config = dict(
    encoder_arch='crnn',
    model='encoder-decoder audio transcriber',
    dataset='babble in 24 made-up languages, each with its own sounds, syllables and stress or tones, from a formant synthesiser',
    train_examples=39062,
    gain_aug_db=10,
    n_mels=64,
    hop_length=160,
    input='log_mel',
    spec_augment=True,
    win_length=512,
    tokenizer='char',
    vocab_size=55,
    encoder_norm='groupnorm',
    encoder_activation='relu',
    encoder_weight_standardization=True,
    encoder_padding_mode='reflect',
    encoder_depths=[1, 2, 1],
    encoder_kernel_size=3,
    encoder_stem='single',
    encoder_widths=[192, 240, 288],
    encoder_rnn_width=96,
    encoder_rnn='gru',
    encoder_bidirectional=False,
    encoder_rnn_residual=True,
    encoder_rnn_layers=4,
    fusion='prefix',
    decoder_width=128,
    decoder_layers=8,
    decoder_norm='layernorm',
    decoder_norm_position='pre',
    decoder_activation='gelu',
    decoder_mlp_ratio=3,
    decoder_head_dim=16,
    decoder_fused_qkv=False,
    decoder_bias='all',
    decoder_qk_norm=False,
    decoder_parallel_block=False,
    decoder_inner_norm=False,
    decoder_positions='learned',
    decoder_prefix_bidirectional=True,
    decoder_connector='linear',
    decoder_tie_embeddings=False,
    residual_init='zero_last',
    optimizer='soap',
    beta2=0.999,
    lr=0.0015,
    beta1=0.95,
    shampoo_beta=0.95,
    eps=1e-08,
    precondition_frequency=50,
    max_precond_dim=1024,
    one_sided=False,
    adamw_lr_other_params=0.0029,
    steps=1300,
    batch_size=64,
    epochs=2.1,
    lr_schedule='wsd',
    decay_fraction=0.3,
    final_lr_fraction=0,
    warmup_steps=20,
    weight_decay=0.4,
    adamw_weight_decay_other_params=0.05,
)
Rows from block 3 of the audio encoder of a small encoder-decoder audio transcriber, named by matrix and row number. Each number is 200 + 20 x the weight over its row's rms, rounded and kept within 0 to 999. All counts start at 0.
Before each channel's rows are labels from the 100 clips, of 14976, where the channel reaches its highest value: "loudest band" is the band of the loudest frequency at the time of the peak. Only what is clearly more common there than usual is listed. The data: babble in 24 made-up languages, each with its own sounds, syllables and stress or tones, from a formant synthesiser.
# conv: width-3 conv, stride 2 (encoder.blocks.3.conv.weight, 288x240x3, standardized in use, each kernel summed), inputs 120-239

loudest band: 250 to 500 Hz
conv.35,209,221,221,213,185,195,199,197,177,211,213,186,179,202,169,194,202,240,183,208,206,187,168,192,193,214,172,203,180,248,220,193,213,223,191,185,212,166,212,187,211,178,194,182,209,196,193,187,228,167,171,234,209,177,203,207,229,211,185,188,207,228,205,179,218,209,243,232,185,203,212,220,217,177,214,186,228,231,194,210,185,213,164,209,223,223,197,243,183,216,215,195,177,200,226,189,199,175,206,179,187,199,190,202,203,189,201,177,185,181,174,161,171,196,177,180,182,193,194,213

loudest band: 1000 to 2000 Hz
conv.154,208,171,197,214,223,233,176,248,211,218,211,221,199,202,177,187,166,224,191,186,188,212,194,193,207,180,224,211,177,195,206,214,212,192,184,188,198,170,178,174,214,186,224,173,186,189,183,231,208,164,207,221,162,210,203,186,146,200,160,201,181,203,184,213,221,205,216,180,194,224,162,172,157,215,165,223,176,175,191,189,184,221,176,206,207,188,221,205,219,186,207,233,198,199,192,234,189,224,203,212,200,166,193,219,239,198,196,213,191,216,165,207,192,175,218,197,197,194,178,247

loudest band: 2000 to 4000 Hz
conv.56,249,189,220,203,202,216,196,166,182,220,200,208,173,197,195,191,174,209,207,209,176,186,266,208,224,182,172,234,211,208,221,178,199,189,173,198,197,179,191,205,219,206,225,201,169,185,218,198,188,190,208,201,204,183,194,209,211,180,216,217,223,185,219,199,220,218,220,201,214,220,235,207,182,183,171,192,229,242,201,172,197,189,199,174,193,221,225,202,205,180,209,196,179,186,197,141,182,187,205,186,191,223,210,192,181,254,178,191,234,183,191,188,200,164,238,221,175,192,215,192

loudest band: 1000 to 2000 Hz
conv.125,211,150,194,187,216,200,213,222,188,203,202,214,230,206,192,206,209,190,204,218,191,219,188,182,228,203,180,203,200,215,171,215,160,211,148,209,200,210,191,175,184,188,209,199,223,178,205,211,188,219,261,199,227,182,205,159,211,219,182,218,184,192,204,238,219,210,214,198,198,212,213,168,207,217,199,183,204,204,191,213,191,199,253,217,193,209,237,186,162,213,212,206,203,239,197,198,209,245,215,166,206,164,220,213,223,199,187,208,146,185,217,189,188,185,201,193,181,175,204,167

loudest band: 4000 to 8000 Hz
conv.1,203,203,201,200,193,173,209,205,191,183,225,198,189,189,180,221,207,203,213,214,227,188,228,201,210,186,174,218,197,198,177,195,199,223,210,186,197,171,222,184,154,174,187,215,150,186,198,227,214,210,162,201,169,201,189,185,223,196,228,206,191,207,209,201,208,197,229,200,204,172,213,218,217,209,213,210,177,183,191,192,184,230,173,218,198,205,207,183,222,212,243,201,208,225,200,175,231,237,217,198,188,189,228,181,190,200,202,199,241,234,171,195,192,220,191,227,208,207,186,174

loudest band: 2000 to 4000 Hz
conv.113,197,233,202,207,208,181,223,190,220,210,197,192,193,204,146,224,207,182,209,199,188,213,201,165,228,192,177,190,196,220,207,198,232,200,211,157,201,188,160,187,184,238,194,212,203,221,225,185,208,182,216,183,214,173,198,209,187,205,211,225,198,209,166,203,202,193,200,203,168,219,183,180,181,189,226,232,225,215,214,204,209,180,198,213,217,197,236,236,206,169,227,240,203,166,182,190,164,194,212,199,176,221,213,210,212,191,171,224,189,197,210,196,202,217,235,229,195,239,191,178

loudest band: 1000 to 2000 Hz
conv.41,231,158,210,207,221,215,205,217,215,196,201,227,192,164,170,230,221,199,191,220,193,211,160,215,219,215,211,198,222,226,217,200,200,201,249,211,212,168,181,189,184,192,200,169,238,235,190,219,165,169,193,174,203,225,189,211,219,192,201,184,183,248,187,223,224,181,216,227,201,192,202,177,205,208,192,199,220,248,201,214,240,191,216,168,217,211,223,223,190,211,187,211,207,222,220,192,208,187,171,199,208,168,207,185,193,207,190,204,234,198,229,202,191,206,203,188,174,159,212,163

loudest band: 500 to 1000 Hz
conv.209,209,194,240,182,184,202,191,252,200,207,174,162,205,221,179,193,174,196,210,219,188,236,198,211,215,213,222,213,207,233,198,208,193,170,165,201,172,220,161,197,213,212,184,226,187,206,183,219,212,184,215,190,189,182,175,194,196,204,192,249,225,193,187,195,193,212,193,212,208,192,195,170,213,223,222,205,187,176,235,220,238,211,192,195,167,196,215,200,223,196,204,182,206,233,163,197,189,232,180,220,205,184,237,213,205,211,184,181,212,191,212,182,224,191,201,195,193,204,234,193

loudest band: 1000 to 2000 Hz
conv.108,196,205,231,179,198,166,227,180,183,194,223,218,203,198,168,181,204,160,188,210,184,189,197,197,217,166,188,186,205,218,217,163,181,187,169,201,206,179,232,203,192,234,181,158,189,207,190,207,210,223,193,194,186,189,186,220,190,187,176,223,233,198,202,177,179,202,217,239,209,204,195,203,186,191,218,218,207,236,210,190,204,221,205,203,231,211,175,181,205,167,202,198,187,197,186,172,235,187,217,176,211,193,208,188,213,158,178,186,200,175,223,208,214,196,211,207,199,216,216,211

loudest band: 4000 to 8000 Hz; 2000 to 4000 Hz
conv.115,215,193,142,207,202,189,236,189,203,209,210,233,200,208,227,212,190,222,216,202,233,203,214,173,182,190,205,194,192,185,176,197,193,195,181,191,202,171,228,195,182,196,193,236,218,216,205,211,217,216,248,207,263,217,198,199,190,190,219,208,241,187,200,230,167,193,224,158,209,196,194,189,187,163,188,172,208,183,189,205,232,180,196,172,183,189,198,190,218,257,211,198,215,227,195,204,225,182,199,186,221,211,202,175,204,229,175,186,220,197,206,198,163,212,191,219,183,174,192,195

loudest band: 1000 to 2000 Hz
conv.254,222,216,236,190,199,227,191,223,160,214,191,172,190,187,195,196,230,217,232,234,224,180,191,196,190,217,193,221,199,200,175,185,193,201,216,182,193,200,147,195,224,165,201,186,221,189,179,208,184,214,231,206,184,171,175,182,169,193,194,163,181,182,217,177,207,208,146,210,183,183,176,208,196,162,181,195,223,213,189,189,161,155,203,239,202,160,183,200,199,197,233,175,195,224,200,192,189,202,212,202,212,239,225,199,221,202,228,196,180,179,214,203,214,199,201,170,227,221,196,176

loudest band: 250 to 500 Hz
conv.234,206,190,231,189,192,218,190,172,200,203,209,205,188,196,198,212,205,221,213,196,213,205,214,205,178,192,238,236,209,230,207,217,226,208,183,152,171,225,208,216,226,206,191,203,188,214,174,219,176,165,203,209,196,209,205,217,185,199,212,200,186,206,192,183,212,208,213,204,229,214,185,207,182,210,177,181,191,209,222,207,219,226,195,230,208,180,219,236,216,234,208,204,197,167,211,223,200,239,181,196,172,177,188,173,210,171,188,212,202,212,207,207,198,190,183,157,172,205,201,220

loudest band: 2000 to 4000 Hz
conv.211,199,194,200,186,223,224,233,237,199,227,209,204,207,205,164,187,222,184,220,226,175,219,206,207,220,173,214,202,242,256,199,206,215,195,196,204,170,210,201,204,227,179,163,170,235,211,187,208,171,215,207,194,193,144,205,218,193,178,194,213,211,184,185,215,236,202,169,217,206,197,200,216,220,188,225,193,202,217,184,214,237,219,222,205,203,171,226,197,216,188,179,200,210,210,214,175,183,189,248,205,201,198,225,238,206,174,181,192,205,167,217,193,195,167,200,173,184,194,197,176

loudest band: 250 to 500 Hz
conv.51,184,233,205,184,195,149,201,214,215,240,175,222,205,202,199,185,203,200,217,227,228,182,192,193,229,195,168,202,192,210,186,184,200,218,191,216,186,214,148,178,187,219,186,190,168,207,192,200,194,228,174,227,174,198,194,191,217,216,206,176,211,160,174,181,219,168,167,229,208,209,200,207,240,215,193,215,187,215,203,206,195,224,208,197,193,181,200,203,188,195,192,199,163,204,193,243,207,222,182,203,221,190,209,221,215,180,201,207,172,175,197,190,188,192,176,210,205,167,195,154

loudest band: 1000 to 2000 Hz
conv.232,177,202,171,180,206,197,166,203,182,199,207,226,193,205,212,160,202,223,237,202,207,224,180,200,176,214,206,235,179,190,218,217,185,177,223,188,237,180,179,174,222,228,193,187,186,230,195,224,203,185,228,190,196,193,207,237,203,203,169,240,220,226,166,199,222,231,214,202,187,206,168,219,174,197,171,160,202,224,231,193,209,157,221,198,194,209,194,233,173,175,229,185,177,159,239,244,210,206,196,215,209,199,222,184,224,193,192,194,174,217,219,206,195,172,189,160,165,178,214,228

loudest band: 500 to 1000 Hz
conv.230,223,189,213,191,201,222,179,223,193,233,200,180,224,191,219,165,182,213,243,201,186,239,186,192,182,188,197,219,222,200,217,192,188,182,216,201,213,208,177,224,188,221,221,195,248,213,197,218,194,165,206,185,199,177,194,213,180,225,173,167,222,193,162,193,206,173,159,189,196,197,188,177,188,192,188,188,182,262,200,202,184,206,209,191,174,230,192,231,243,179,194,221,243,201,184,219,186,210,201,170,201,190,183,213,212,217,205,196,226,210,220,238,196,189,187,185,170,211,199,199

loudest band: 500 to 1000 Hz
conv.57,225,180,241,205,223,262,226,207,181,199,209,221,201,205,194,216,206,186,255,210,224,206,191,245,211,180,241,195,207,184,191,196,221,198,182,167,202,232,153,191,204,213,204,224,212,174,193,200,167,200,198,188,211,179,195,193,173,198,215,239,210,193,221,183,194,211,203,175,212,216,211,196,171,177,205,209,201,207,237,194,221,172,213,177,200,179,214,189,174,173,188,165,160,200,205,179,209,216,180,194,204,199,203,175,211,199,154,184,195,191,213,187,210,222,220,193,187,201,193,209